config.toml
encoder_expansion = 4
fusion_encoder_activation = "gelu_tanh"
fusion_encoder_bias = "none"
lr_schedule = "constant"
Rows from block 6 of the image encoder of a small model that answers yes/no questions on an image's attributes, named by matrix and row number. Rows with one number belong to one channel. Each number is 128 + 32 x the weight over its row's rms, rounded and kept within 0 to 255. All counts start at 0. Numbers have three digits each.
After each channel's rows are labels from the 100 images, of 14976, where the channel reaches its highest value: "lies over" is the class under the peak. Only what is clearly more common there than usual is listed. The data: rendered roads seen from a driver's seat, with toy cars, trees and houses. In brackets: how many of the 100, against the usual share in percent.
# convs0: expand 3x3 conv (encoder.blocks.6.convs.0.weight, 192x48x3x3, each kernel summed), inputs 0-47
# convs1: project pointwise conv (encoder.blocks.6.convs.1.weight, 48x192x1x1, transposed), outputs 0-47

convs0.11:123140093158100155154174171121104127070134140075134134141097112144121144071094137111057156101146149080151139092094150137132175149107061081072155
convs1.11:185013135127135067122162161158140121137139129202149129113061170162109138129134126161123088127087137149136121127167117127162146124147128168094138
lies over: verge (57 vs 16.3); truck (34 vs 4.5)

convs0.155:178189100174128162148170142124086164107128153097155138132092094155093137078126170074058139048143165105159144103137159158140145128145117129105124
convs1.155:111103145098125107095142120129118105194098129132138075059128178079112134135145170182141125236107120124090107130154126126163162122128150150132073
lies over: tree (38 vs 1.3)

convs0.169:115111098113122140171120130166146080131144155126129148163108149123096142124089097146100154147156152079114096126075155115110163195131025110087196
convs1.169:194093125172131070128131122121137111124124108199127139094106122125139157117141133190040133104036142152124132143150130152122131131129138136072183
lies over: truck (35 vs 4.5)

convs0.64:101103094146109134162094141150144109124098114116110109169159144159114122147039130172116168116164139114171078112074115172078150162083075079129168
convs1.64:121107132098092188076152234126049109133119126093157117125091108115122132115125139137077148131104134109168138169141113102183130125181177113121132
lies over: truck (46 vs 4.5)

convs0.15:143176114142083139108049130116155096085123193178137145156141136148117125080167142165081166091165063116107114081086101117110133134114094123143167
convs1.15:103110134071134137148167138129034106165061129026163126084113103113117143108124103137111154151115132108137094138142142128123149126165189132126081
lies over: verge (47 vs 16.3); truck (30 vs 4.5)

convs0.127:119114079151092112119169153155148078111114127069196117133105152163089133089102133149107168112172110082133117064132108191141151146100193089121143
convs1.127:107146121128155145086144133095039084172137141138130133125131141122126105130131178076123128191180126086123150161176126065208095127117173128133127
lies over: truck (91 vs 4.5)

convs0.113:118109112161125121093143173090097147125104134092118107096110112053113062116139172058157067149132180111134113141114147102066094129112074128137086
convs1.113:172164113210109127076189130163141120118121203174137096109074106124116118098133141132090055138181129117117145102125162188118146134131121117121140
lies over: verge (44 vs 16.3)

convs0.50:175136084173173086118156169153108140141140135187170112133116157160123142030114109118082132100163106118091111126158159140173120156152071123103165
convs1.50:151171114107133183124125089140035131123131133119065117147137128101148117174135178127126147104129122147137205177101185071197117123131112132120120
lies over: truck (76 vs 4.5)

convs0.91:128148127135094166154164158090111148109124137113138124151125168155095113104058173094091144099144186091189166076087185156107153109064106116113126
convs1.91:152131126124194076131186173143099139132106168127183144140082082068129151126131127133121083125148172142128129191131125132145113129236142121132130
lies over: verge (46 vs 16.3)

convs0.81:122150119208069101125137146127136100136124135130118099075113133154085081132065139101117135144169115091129131090123118220071129153056121121120136
convs1.81:092144203096148135167133164136150090106138086101128157126134108145125107128088108103128214128105130129168129122133015130119160143125136099094081
lies over: tree (97 vs 1.3)

convs0.57:122171121163080170131150096065098100136118147095129125092130093183050104096115166135111136090161157121119155071142137155152144102069136097161080
convs1.57:130195141125163073119153068102133130137193129121117143086167148122171158109133118017141115133140058108110118137136136130128126114135164159079129
lies over: truck (81 vs 4.5)

convs0.151:139159108123126167190171077129113131117134152160127120153154106131077134073095163145050166089170137150137144081060148136121179173126134138106167
convs1.151:202162123119087107173119121132137154105121142135115145145178121116098127097144121077129136055133112214106106124121165074169064104151089165143119
lies over: truck (90 vs 4.5)

convs0.138:123158120092122181159133094108115115053105133100139152179134130119126126148124135145120155040113175183186155106104120159140103099084140064162098
convs1.138:139109088138132125130127147207128079077120143120137214108198091084153156116174124087115140099117068139110098133061130128106093128128128091123122
lies over: car (58 vs 2.5); truck (27 vs 4.5)

convs0.67:126191130141123166144123110091095130086103136076117179143138127165109138110150130091113159062153164144152176114113148129119073077078159090198090
convs1.67:111120102133140029115164151178152122084145143090152152053136132128204138108167104116119134109101094122056110126117118130110130177165131127089127
lies over: truck (47 vs 4.5)

convs0.156:135215114174109145117149169115112133093138144108166138128069127161090115082099176088084135077140162108196150076119151168103143126116095107105127
convs1.156:090109124107143118063161105091131120135117121080100107100110157150186133131157075133123121157119068131116084095141115181172221099184151127122121
lies over: sky (91 vs 35.8)

convs0.152:131159105126167111126197106168175102056160130098152094098104105148106129107136122151073165098086111129147113086088155156117163145123170160087192
convs1.152:181125123148076114107014112141131134186131146143097116131172103122133115116101122126105124202143172105100093147142133107067119194133110126120134
lies over: barrel (31 vs 0.4)

convs0.69:125151105091141091061134191136183113097153156104196135050092167120111135091143076149117117124130135158137115075156093169159134087122133126116098
convs1.69:124125090149136154141128106129127156092077216110129159060134049109144183108135128144129168128128121061071120129073136126093123127169100138147128
lies over: sky (68 vs 35.8)

convs0.165:115139100160153063093161186118134168114128102136135115098117186204137153097107130142160178102121143099146137105159091175159111075065114121164097
convs1.165:103146159092147134071142164150101198157131157076138125123116084113125138182136136125167134136099177156175109159121160100158170109162091165099052
lies over: tree (91 vs 1.3)

convs0.167:069123141142115113065161176095145151117097108080150100088105145180146097142087188098157120129098128103151105112175085171131142088064142111104093
convs1.167:121132160100150120130125119152134196132140141086119127121129186088087145119169141138178145128118122174117100126130149141170154103216077227127108
lies over: tree (84 vs 1.3)

convs0.7:097155100170133090152161147132118124091115168113152126082111068134101150073094150123040166107130113100148084068122132167079171138153113169113143
convs1.7:127111152095124158003131115125107117173101107133138127129064153119118111139149131148137046134051181130128135127141137131143128126120158118118073
lies over: verge (38 vs 16.3)

convs0.107:143159093157127130179177120157104117127143166141126136136107096140093123058061128139041165072167152125146127088073149136094148175138099134114153
convs1.107:150127122102122129172127130088190133073090126132120086141136157095064123116172177047130136121132114143119103157216165140186131122132084120130121
lies over: truck (57 vs 4.5)

convs0.12:097141095136135163179099108113161158131128138113090162174119135131126123148033128159139154106109188144184111117038119127072097143103133104129162
convs1.12:187124116116121027123098188174077139097137099132116143145130153110127095124150074058121133121130110142128095190151128109181116134135122177160123
lies over: truck (50 vs 4.5)

convs0.41:139112086144095132129125118113124086151098144127132104113180129168098079068105138104066166126214116095096057121130146108161146188092109140109157
convs1.41:151176147127212138133144108117134134059129109148128081197170137164191133125125151114111138136125104161138205119130175104188132090122109104138104
lies over: truck (95 vs 4.5)

convs0.110:091127104174133145111137134179080141156154134094126124141093139142098095080067150100099131130170172068165152114078158121060140199117085120112142
convs1.110:126133141186087133066136112099124113074147131129134089134126147129146103121132222092125108128157120036100157126168113132155135124097141045134113
lies over: tree (41 vs 1.3); truck (36 vs 4.5)

convs0.40:160123118134100123107177161107149081057103100139179108120149159184127099118131144122140149089144130162115130105111109159156099084030127077171089
convs1.40:074090101108116144092125113126086132186135132118168108140130127115153127122111130137157130126117196128133123142132239056102162148144069161142180
lies over: tree (68 vs 1.3)

convs0.174:138146088112127122152117120185175138148134163153129157154107120117094143105097115185047158097146104164147088068077143136086140173155103143091191
convs1.174:197103107064121112118116133125119138105084098137087135167098159070096102131190131109084128122180120084121137141192135079136132132153189128129078
lies over: verge (92 vs 16.3)

convs0.37:155167088186124094129138141132124131097138176171144126091134072153090092081065134141078183066137159151140096087100134166126124163091091134154131
convs1.37:153132122115213141148152157128142145126122106127119129169141183155124152119228151102138131189131067118106183170148179126157123157161132127086123
lies over: truck (57 vs 4.5)

convs0.176:097119175158096125163183125142121109144171109138138080102149102170115086117021145157109158098148132154151106087103153141103170144055136145116142
convs1.176:156187114116204067105128154151161165051131062128112116115170118141092132128154126118131139131132080190132140182136131118104113132191147154107144
lies over: truck (48 vs 4.5)

convs0.70:129156104167142168164156119116133099092138142103137123161155121220099129065106141131037203072173127121135119111105140145126161144111107130145146
convs1.70:136073128104155166133147191068144112128102136101183109118103097074143130145144113148106073124028196132162110146130133128103132129155136124079136
lies over: verge (50 vs 16.3)

convs0.153:083193153110120177189086099102172137152122153098109155157130149142115154122098134152112149116134164160190145108035136123072097143106142155141158
convs1.153:143084081061155127145163124165121185092152119140127146124058070126139134122130068060060129083112154144137156132105129129117160134161138148091159
lies over: verge (68 vs 16.3)

convs0.170:096113158150085078148140150145090133125159154130154095117098118116109141140075125145124123153124158076149104061111116148068244142135128155083143
convs1.170:178121124123112133121110142125127193120131085125089132174075124037115117123155138103124128081133155164157135194200146095128062129145131094096139
lies over: verge (64 vs 16.3)

convs0.36:116123101161122105182161140146156112102152118108120134146165173243139143098073121142106207096137133111155112133077142123113132125085077111140157
convs1.36:149119120118194143093131158073130149125138129136202101122047123061129106134144141121113087116060185122128115138164106166078131124134114132068131
lies over: verge (36 vs 16.3)

convs0.183:150157119136074157090154149129153111099112117146161124150100172108054061115113199086106110131178146101153144076149117155098130135076121065113129
convs1.183:147135120121163135141121152164136128132115132033146109146118047082167184137148094154120090133093186148119096146133128168128124136213083132118141
lies over: verge (57 vs 16.3)

convs0.48:100111101096094156128155149093174105101136153099134161110118132098116116099097119050104135082158140115120098064116114177142179186099109084078179
convs1.48:166100128152123040128137131134133089141123073141136128161130192180180186123103086192109130145109120130117132136125129146181130127127128214096141
lies over: truck (39 vs 4.5)

convs0.89:147145098143111138132158178160100135122100165138121162160068101065111118071105148068063124121154149091145128107145161146085144164179104124070167
convs1.89:136112154115127186112137117084147114129102121100137046133142145131107121135136161149130122131101150144095130107146123127217178115057130104137023
lies over: verge (37 vs 16.3)

convs0.124:122188118162145090140130101114106143062169162172122151110123103129142149124152096140125150056083142189130138117044087121120104089141082099165109
convs1.124:109097056124156114169101120140134127117113132091106149027133121131149101085109175126121202177142078132113082118128132121128129139130124203159146
lies over: verge (39 vs 16.3)

convs0.157:095157099148097120182155133128110074113126157105148152152082139168105155087057126146079176110149163074179149072086149160123150162099100120123151
convs1.157:122077133120173131077131134137170137129091125179136135128132119120193109106158140127082080127023098174127116128122096175135125173180138132077127
lies over: verge (41 vs 16.3)

convs0.108:165154125158049167075128150110106149144139127144118132144096131156088051105132189084118115110190149093145166087131134167123115142068099096141112
convs1.108:149159141130157122039125038110078125152133102132128116130111214152135139141121173138142113129117156130137222139158142116131139090127171127107124
lies over: truck (45 vs 4.5)

convs0.8:152149139142118132102140126194124112106198108171208113152093147136085157099157168139067111106136093116116186071120106131159176157164150106122138
convs1.8:118132135192138123135126129127116138119125178145065217119140130155186113137109087073156123127116119049154134160125104123098038108102138118137121
lies over: lamp (40 vs 0.5)

convs0.43:142146172152133180136152114114116139098112079129097099165119137114123084152114180060135094125149142131180213127087173132063119130077098097125110
convs1.43:126171111190095137120112117130122127138135237119129146131122147124098131119127176128096142139131076028121127107131168108078141174165129139109174
lies over: road (99 vs 34.3)

convs0.140:139184110165112172161154137106112149079133132113146137136119107142100098118102195095103130072143162140178172067144170209092150123082119098132125
convs1.140:101062140044137119058130119127138133162118125064150126153127182126141145141102094161144116145125135115121119094151103120190180056132137124109072
lies over: road (96 vs 34.3)

convs0.137:082125135117101120173137164126102103138173160122147115133080134140071155096051095126096167129164165097167113103062123136092174162112085155104176
convs1.137:234098078161158116154175121122160116124083126130116160127139122129193118103140131165061115127056112127113125160133132127133125128165143125060154
lies over: verge (41 vs 16.3)

convs0.181:148099133119121157182209139092161094123110093137119121143232149152131102106120135100137145110154150195100113123100178130162120120072077133124141
convs1.181:124131090141204094062128108128087133121117120142160067114140088141146157147066108131089207098125126126160175157145152074136135118129140189137145
lies over: truck (73 vs 4.5)

convs0.160:152154122103146167175183118097134102069128114123153110116182106157089104088137154103073186058151148178142151096127134171168151105095127083128131
convs1.160:138176048167169125145121144125207125125128162100140125125145089057161095152137118077162130136132066127092080147113128131119062123172128137129116
lies over: car (46 vs 2.5); truck (41 vs 4.5)

convs0.121:185166163133084179142125148108141123143096124136102122152151194134078084129114172081097124115178128140146175110080136145094104159050095101130162
convs1.121:163171141140152121157180108152080162133133193174129131115125042127145175117098136156129126130144126131125142111102174156142127122245128145119112
lies over: car (25 vs 2.5)

convs0.61:130104107150132098153122186125131102071132090112144111088168177169101109104123076106131213107162098131103115160140105153168103098069121135162068
convs1.61:129121123128116137151175122116127144155101130127153155178076072149184188067132102114122086098136150125182170147132189084105095131128124159138205
lies over: truck (38 vs 4.5)